Weights of a small segmentation model.
Model: 19.2M parameters, 48-pixel images, arch convformer, norm layernorm, num experts 8, patch size [2, 2], depths [4, 8, 4], widths [96, 192, 384].
Rows from block 12 of a small segmentation model, named by matrix and row number. Rows with one number within an expert belong to one neuron, the router's apart. Each number is 500 + 50 x the weight over its row's rms, rounded and kept within 0 to 999. All counts start at 0. Numbers have three digits each. After the name is the row's rms in percent of the matrix's.
Before each expert's rows are labels from the 100 images, of 14976, where the router gives the expert most weight on average: "peak on" is the class under the peak. Only what is clearly more common there than usual is listed. The data: simulated fluorescence microscopy of cells.
# router: router (model.blocks.12.mlp.router.weight, 8x384), inputs 0-95
# up: expert up (model.blocks.12.mlp.up, 8x384x384), inputs 0-95
# down: expert down (model.blocks.12.mlp.down, 8x384x384, transposed), outputs 0-95

# expert 6
peak on: cytoplasm
router.6 093:412395528447495513552565418388581457521501462609547525443553589537441504506486482473516536565420484523433549545449491508509454561552463548483493425442565476492543502493447518570542426436607501512467440466438548445519429525469477472529462532456466571437437512423511501453480463534420535528
up.0 068:344435463500499477586583440567515501515488452503486507563434529573488500578491468502477597434501494473499498500438509463433398466458535543510516500499500488560490538582500491498482492498517611490426478478474503562476476503514458499439507404495506444484429512495499491447439503530495481562
down.0 070:515500526500500499532392561357483489497492500410500494665479500500590500500493540575500423499506508461487500488501409491514455500473509522501435500498499435496500500513461492485581501434483500485422493496499480501428519430500554509486494461430500493495497503451543500491508503472554546500
up.1 086:393456494505503469483515499541590500485455500464513423613498441508463406523597384505539483488503508474495615495495471497519497498568500433474568517491488500545445519506491472499534508525466495439507462486493461485431389489538319518434570501522484522505501566555565510490545502626493503496
down.1 101:525558495501362501500493527764494498509531425569501585492510502579523499518456502589501556461456515510506496474508495494508496497326501538507508498501512510506522469369555379523468479525526482474497391610502498454506513507500469498511410554461506479521456497583490492562504517488446514505
up.2 101:503296555528498448488428430501499529522371534524505595508504539506519534501537488502531542488547437413522501497512520435595507497555470602489511549422510499528489498484474457467466486506481498501509501522530494501486498502492486564658464602501536483525527456562480527530494521427501533502
down.2 126:509501470485518489478548524244495533543486508486498504491510502474617492503511540528498550532465528508547493441522504483531481501628501500503501500508468504491529493392582460429496506594504439478490389496507423440496514484488487481486506506513500501540436417479530461538523558484575500503
up.3 062:420494387499416436500502523512465366501545500491500531533538502500460494495492499468482523515455518499500500453499549434362491491524399488500500500510502575524505541492480516587499489456409502573500496496346443498499495501502469500427391456503499491477663564523598469509484497490502508510
down.3 063:525506510525497503480496448762497500499450504435500580494543450500535496444501505498429499499491458475506419511499454429500401500401417504500516472494502505512502500394450493506507499493474502523469505501513455500503497409470452465580515504560516496500499511521501500476495473413485489500
up.4 070:501486471502480348517513474477502531421612500497500403491509495500471591460510461536501542444515499399610523453531506456594664489494545405532500452485510500567510500438475493553484496501500349552522437463483496561442482543521540466294495553559499642538456576395532475584540492395558526550
down.4 089:518495543546424498501519491657497503465530432695509554493492518550560522525475470576563515473475502611634517512594502536509547437569515499518499501486506482487495503549519577506505495490503487447525507522515549485509507535545505500527547492491497517492535570537474501451499536577461449537
up.5 057:513503500499594500500486460375477529453444500467438402563500501489485621560505525469475472518494515469546499497507540413489500500442500546547500529596600487481500500439510457507448501500500488481482504501508500498526500500498546474636495580576500500525474503482472400525477508488440499500
down.5 064:501502482388442501518503501618605535496552512587712500499577541500541486452500500500500507566498498503540356503550534501467394493468395501500466521408504486510475496453455498584502382527500548512500317512391420500465565624499560499500490496500465555498451517499500499489504499487436522500
up.6 083:553416579536464488500446489439482483505464511539555482463482626508573601445573499502513492475530512561482535494496442475546665411571497626500481497500479492399512506460462468491473621521501501508505527487562475526454506496499487499671466550508482507501485482589526500535469495506583535552
down.6 069:501579557500550496479529499570500593431490503542499516500468505523576342501499485491498473501332474499541490453507628500495557500599502502521500500511501500500500463541653477500506499500501515384505489501501569498500503501498498525441518388486460487474517510501493500580451572428487495559
up.7 080:666470495433505501500531521500485500488520500606506500500501521471537769483475523447604425487500538548500534490514490526488553485493500469528508469501500416497431500505499487498472512494526500447504497499489502531508567484501520549499499529501573495484547531502489477504500544574573499512
down.7 077:500479502500504418500498506455494500466497500499500500500500500500496419500498515500499500500452486485542459500483463395510518473494569527500500500500536454456490498696514534585664500456500564512500591512485529500501495504500513456496516500501500500506466501428500447474511347501396460500
up.8 061:648454532501461518514531509501551539526555543569526509500501461499499520424475550512501546499510549442513538500458446631420499442488500461529499516484500501555414480500403461460434495496506500505510447467389502471503536597501693427475463527499500500484543478464445500516451501664519501531
down.8 064:464576366500489581500475503574532500541496500479499555495500500569561537392499523481447502527500488468503500496495499500426507500498505502500461515502500495408497482504515556505555500494500480465490510589547540562500475540587494500500462525454505429504491482587507500471499455565421415457
up.9 125:655444532498517561550560518577399510475516504553508508479462546624529669478461507539500440492529527563554452492482491520498534500449500470438465508438497509508498481518516469512416492408531461544490472516479543499522613507501674455528500548451486419485511503502494432532530516544539514530
down.9 096:464592498500569516379412551620481504478492464510496485435499472549482457499512535505473508508497477463548497470475489502487508499500480472500496500503585422481482477509558655529588434431463497551448572498492467540502404580504408502468508459467462527501458491560516499478518518645422529501

# expert 0
peak on: nucleus
router.0 123:579491616464508516536509449534461521591468493582417594454520544527527577504385531570471524525522531453555422467495548570541485534494532584433498501450511485521502493537580486468438473502583539418452382509476534486460538504449474452606486593449517455430461422408460468483472542457598544547
up.0 044:439491466482496573500628501492501481452582500467500479500391499531502540497496500418500594500494499548497500486541486498483582423390513564339516500506527483506500467487512494501409403498634500501502577491499501498499599502500704622450515352584433504497505366501500500514518668502527507532
down.0 076:492492521501440495500450488564589535568489499498470555504433497500412446500506544489501482497500437449478494499501513502569306500560473498446504501500516522496444443519528502504502501532511466502473369500431554510500499495507548497515521497503501496416529543511490508485448499445441504500
up.1 044:547500514524501502500522409448495500427477500440510504500499458513495490459437436488501533500500460505650522503426579565511491500512500485499462500406422500501500445476547522446570612398502511499466517421593429461507474507391464487503533467492496452466500572518500502500514504475473493504
down.1 054:495471496498510626604616539519505500438499494499503586411496520502569657438421468522482500501500588545478500508572492579505489592549561495474419501534455523407501524391487586499455559514502491481512469500449501537501500438494525538593460509497500507489499421494630492594498500457595475500
up.2 169:469446388582445453499495502640500476479391581519528512527506549528526471537621443496562504455498587510509509505575442512497504486497501602479497551580516608459539531492503521485469501509548455585501519433632440464562577452507415513530451418486542486489510573505495512531498556553468429501
down.2 186:560484626496557614501420503434411457493461499475498502504538501431542473467411545536504421512436432563498503606492451497530532503517458587500494498500468508443582495512450562500529533510480535524451543516501503423464478493510501513546396490478452584522466511511530486411538487512553502542
up.3 128:595563557500409501465477508466474508350553446442451503530479466456330524454525503451460425500557528450535525501538457482466513484593480564509463502495450441533410507467512497462546547518353494519514565514498517495503457544528353522502498500577499536602515525508506514446537479504498453468
down.3 072:520422489501534453523513503488535495439341479467499438505511520515357515526574397500603562497586543484518527509483503514533468524534507519500496513505498498500501507449474507503481520502497501481446608491606472497488556473499414501495482484475494494561556451470497504524552530485434449536
up.4 161:564541476499485445451479562511503446502528502584490561485624459493488473512423586537498480493486527442540498489470503532482577518378495428475537483392461445507484466636490467536429489498503501514544465512473499494510524488526536482456599618497554500627489442505472440543558559396515515513
down.4 144:507606436503467544403504622552498470446489536507486490460510516486469383505491632499496528518499482498523460445493405513540518494467503458508497497483440486466557489488502435517559470485507493494479434520489503435458473522491460496478501472468530497488444484357486505467598493461488470499
up.5 078:246504476495565496560547525562517498518545498485532445549486496491589449503505443490455501502491524633483547478500508410476479508541539476504525493501508544499508499539497456456544486509489559479602495453500417503546422509466710501426515474559477506499506544500471505553459496481486500500
down.5 080:484421671420486503496499549414507515548465505401462416534527489474475499502517481501406306511547478461465521500500518510573438500639501542503496501487590513428502523463454539498493587565500497505509559497599502544498569496502465436506477528515504491523453570330493482445446501447499581528
up.6 103:594451587500307531501421538654436504465541500497507452471574500500474569363465574487526435504519517467489501509507443502418483457481438621523496500402467489528509524484521491523501456499498531547501493497500543499627581526492483494491427496541479500445542403523503468506463483456531519548
down.6 101:538527478496412530504451574436411530431486490515497572434500514503481533489573603490452521501479468511507489496496425520305583481454525508503463501408549427503490500515543553548517504478500506511494673439498512532552510601500483496500574428491553465506463537549415510450488444580494547533
up.7 048:517499499499509501508499502374499465559534515381501523493487499535433471453500524454421550563489619495501452449501526482560513523527466501442501514459468522464500475503539495441668490508497504497502500510602455421523520571473491470512436505604508510498453481610398500567639519476567465500
down.7 057:494515488498679501513466502572390462517521498499499496607539417430475500456530522500497499488489524513582500519532497455670476521503501498500493403549497524562514500531485446459546574506480499499405523513444464494478546450440579499481500440501494512585514477512512489466470475666538416491
up.8 057:420627526485541497535418518396500499597409500248500502576506551517532371527542615511463563500512487547501565610538452482523496499535547508500479540507498501486438517489468475398560513468467502477500512435553500574607458511445604452581479544473499624508499499549476498447500452485525500486
down.8 056:471495508513456385500494409480533497517556501601500463689466501502372503566606500493501500500592463493483500499501500500634409500600485488500528454500501527501499500497522453500496500505465423502552506409500499500498599491500437509490586474500500590497504569447570500505502597573498423500
up.9 150:603407560488405547503411529696392516413535495513529524497529507528474581467458561502519429518439556470467491492515422547473476479470443582489496453483553507561508502495552510521494451429485576561520486517516532501618552557520532475570432504497490508451573524502485419530460462508572571503
down.9 181:514597458502468576514453498392417513443497497550504495456504543514502473501528578492485553473532429470540468527471429521332711504497544516500468499430487408478467487532499557538557495418500519551456607447482525483526501615504468498482538453487472472508486509519464460480524456538454575540

# expert 5
peak on: cytoplasm
router.5 104:544489465535485475469470507430514576561458466516536509551483470582425469519489484486488509463492457403521537428495524539525444451591498578474493609451541506510473557407459521529549512483517481446534471516532478501344484427493485496572416551536504503467473469437479558537587516555497472500
up.0 192:571550611491497568502394503504442500514451497496449493487500490508500509453518588502482429518504449509502487490495460501535500500483499593444448469503547506423496487482487498512535538463525503528474498555539532466485509549495538491700476567505500478501397500504483475384510480513552504505
down.0 160:406461345507505414510540425483492476470474533538512503529469510501493545536510452507495532544402566417542514523557509456421383520512495474496573492481495500540474486581548418486481452545502499492497458478501509501519539469501481500422490479460495503511535526493499500651408512543505501502
up.1 125:562502480484477533524484520495438486409637500477468506465607478466466451428557571488470505581579463594536445500501485593456534504496480444513490461499517491504477488473463509543522501427511508560470508434471488484560515591474457443387491503417499499485481505457505488510478499510501528502
down.1 116:546542468477508552534574501580494482400456464540508456499444502542535541498485478493472528494443474576468488540507475484473555497482511517519396503539505494496509505602522553557505503478498565501497441527460625517535544532536562500486536467467427491476532613509500501492408443502384497475
up.2 134:465576503500479503455464569554528509516556508431510435568508416491429455422468450501496271462499477444485550470491564404463430486503440529568550472530512566541498540507466504638504486485383491534627399498475443575502496500503490538507457563650511507536519552533532488481430463599514531429
down.2 141:516512536486390505502468522656518455486583495489511423439474444479432506474442472465491449493541458580521530483465462457494495502544444420516497523482501498518432514358379498559506484507475499504537489547440526492459489502499577507471511501499478553452513418499502501441468492571593576494
up.3 071:503438502499499581566503530514475581429529500500565539399500500491509616539410504410500527510509482468569479477486499668527552468506500509509479497486342499500459498521505512504544470437453518499501461494492561506547502501387540494603456599502500487414475503510499499510498494388504593468
down.3 103:492492494481489491500504501221501500509494500486507464518544501477515462500500504445477523500491521492546542501500498476528402500545500489500500511506500489535503500561526446512514500502515499481500544501499499499502472452500581500439536465490500500500412499531481484541543500543544453497
up.4 149:478459481500618526487509398574502499523526504366544477575447441502490605503467416515586500416497506539523558481491573494513457436458477440536528521563484607622563502481573490371366507552496501470522400486466489562490488420534538513508515569506491496507514436522532509512494574383522456498
down.4 145:454532502520487495495471559558474503503510507544485579450616483497577449503483550501481562465487415421491490543466479460449522498325505498477465497526532456501518492379441537575537506452501481498468508657486514450540427584478476499528575499420497500546483457525521501516607498581478515531
up.5 179:605494446482485454493533526501497493492449503519540535514478482507496575518513495524540435477449550516514498496512433534484620452505505534476482513483444535509460496536481502615470521525487499581589471557586467436633537465503462505539512562555510500600591493516450470642502568467498510524
down.5 150:486572576478506499501406453513480494390516497563483493453477527477435417499478539503483431555505442447473435504491489495457570564531537452542531487450497507443529480641598447507580447501574503502452462409484562471514485493495482427420570481506461485395454591464523496403505462481489459507
up.6 060:499476531500509501500468531537521500494498500518516499512440502555365673454416523473528497499500476491500573373501510523497431433530497577496492500498516517503499455525552531482501499499466500482540456512466611563491505501565525500591434585539555493398657435615503500514461499549514551500
down.6 087:472553504480493503479409527374526510553498500451500503500500469438502445487481474488514536574603457496517499497446499489512297581626437484535501468520500473501508454435499601499509500609495433603500498470469492521492440494501508511472497537498480542498519416577479500372468500453523487483
up.7 156:557468622473484536491467502499527501503431517518508489492490467495480550499404522511533291480495546517493535509502473500500507473461482681500513502495495551499498501524486492516459513510488487516519504502492522499533560530511508503691479554561537469504506526537493437506520516485506523500
down.7 109:419507390501594472499492424518474477451490502483497476483506496489636407499599501474494617504484579396524494490510486474344507500521501422493501423556533501514504532517497543480498498536498477506492519443491389486500486462501403483368519432456446499548511505487510510550488501486484458472
up.8 180:562550477533460462498546436542501520556460519627493517548493486514513525543395508607510500500431471473534534528492469539457495447463533542461478556471460484536460497551517508561507508531554451485457455515451471454547552484492518501504575502485527432533528497468403447575479587516599532542
down.8 133:519603540451453531510376487506497561515491483562481557450489516553414508507542562508448466571516481495440490494519439541417546527544531485424448507555547538501509441467568457510542489460576583564420502439492503470545580496458645455552452488390505485416487461432507496450469454570523540505
up.9 053:501440596500499475520500424535429497481455475470500438405500400441441547460575427579500496489496489530441494503621436493496555506531465521499500580500507542440530500498435518500512500485516536501498515460566425499485543356498492499589449397635507497499446582560494500669517500520472490500
down.9 065:498502493500485583519575463809501465445500501473494505508533502517467494550501493500501517499498491492486500501433506505358758500366503500515425482502500445500500507662490504520557500496492500503500537503503502507500491524501531488507543500502473500500491560520454484499557470428416553500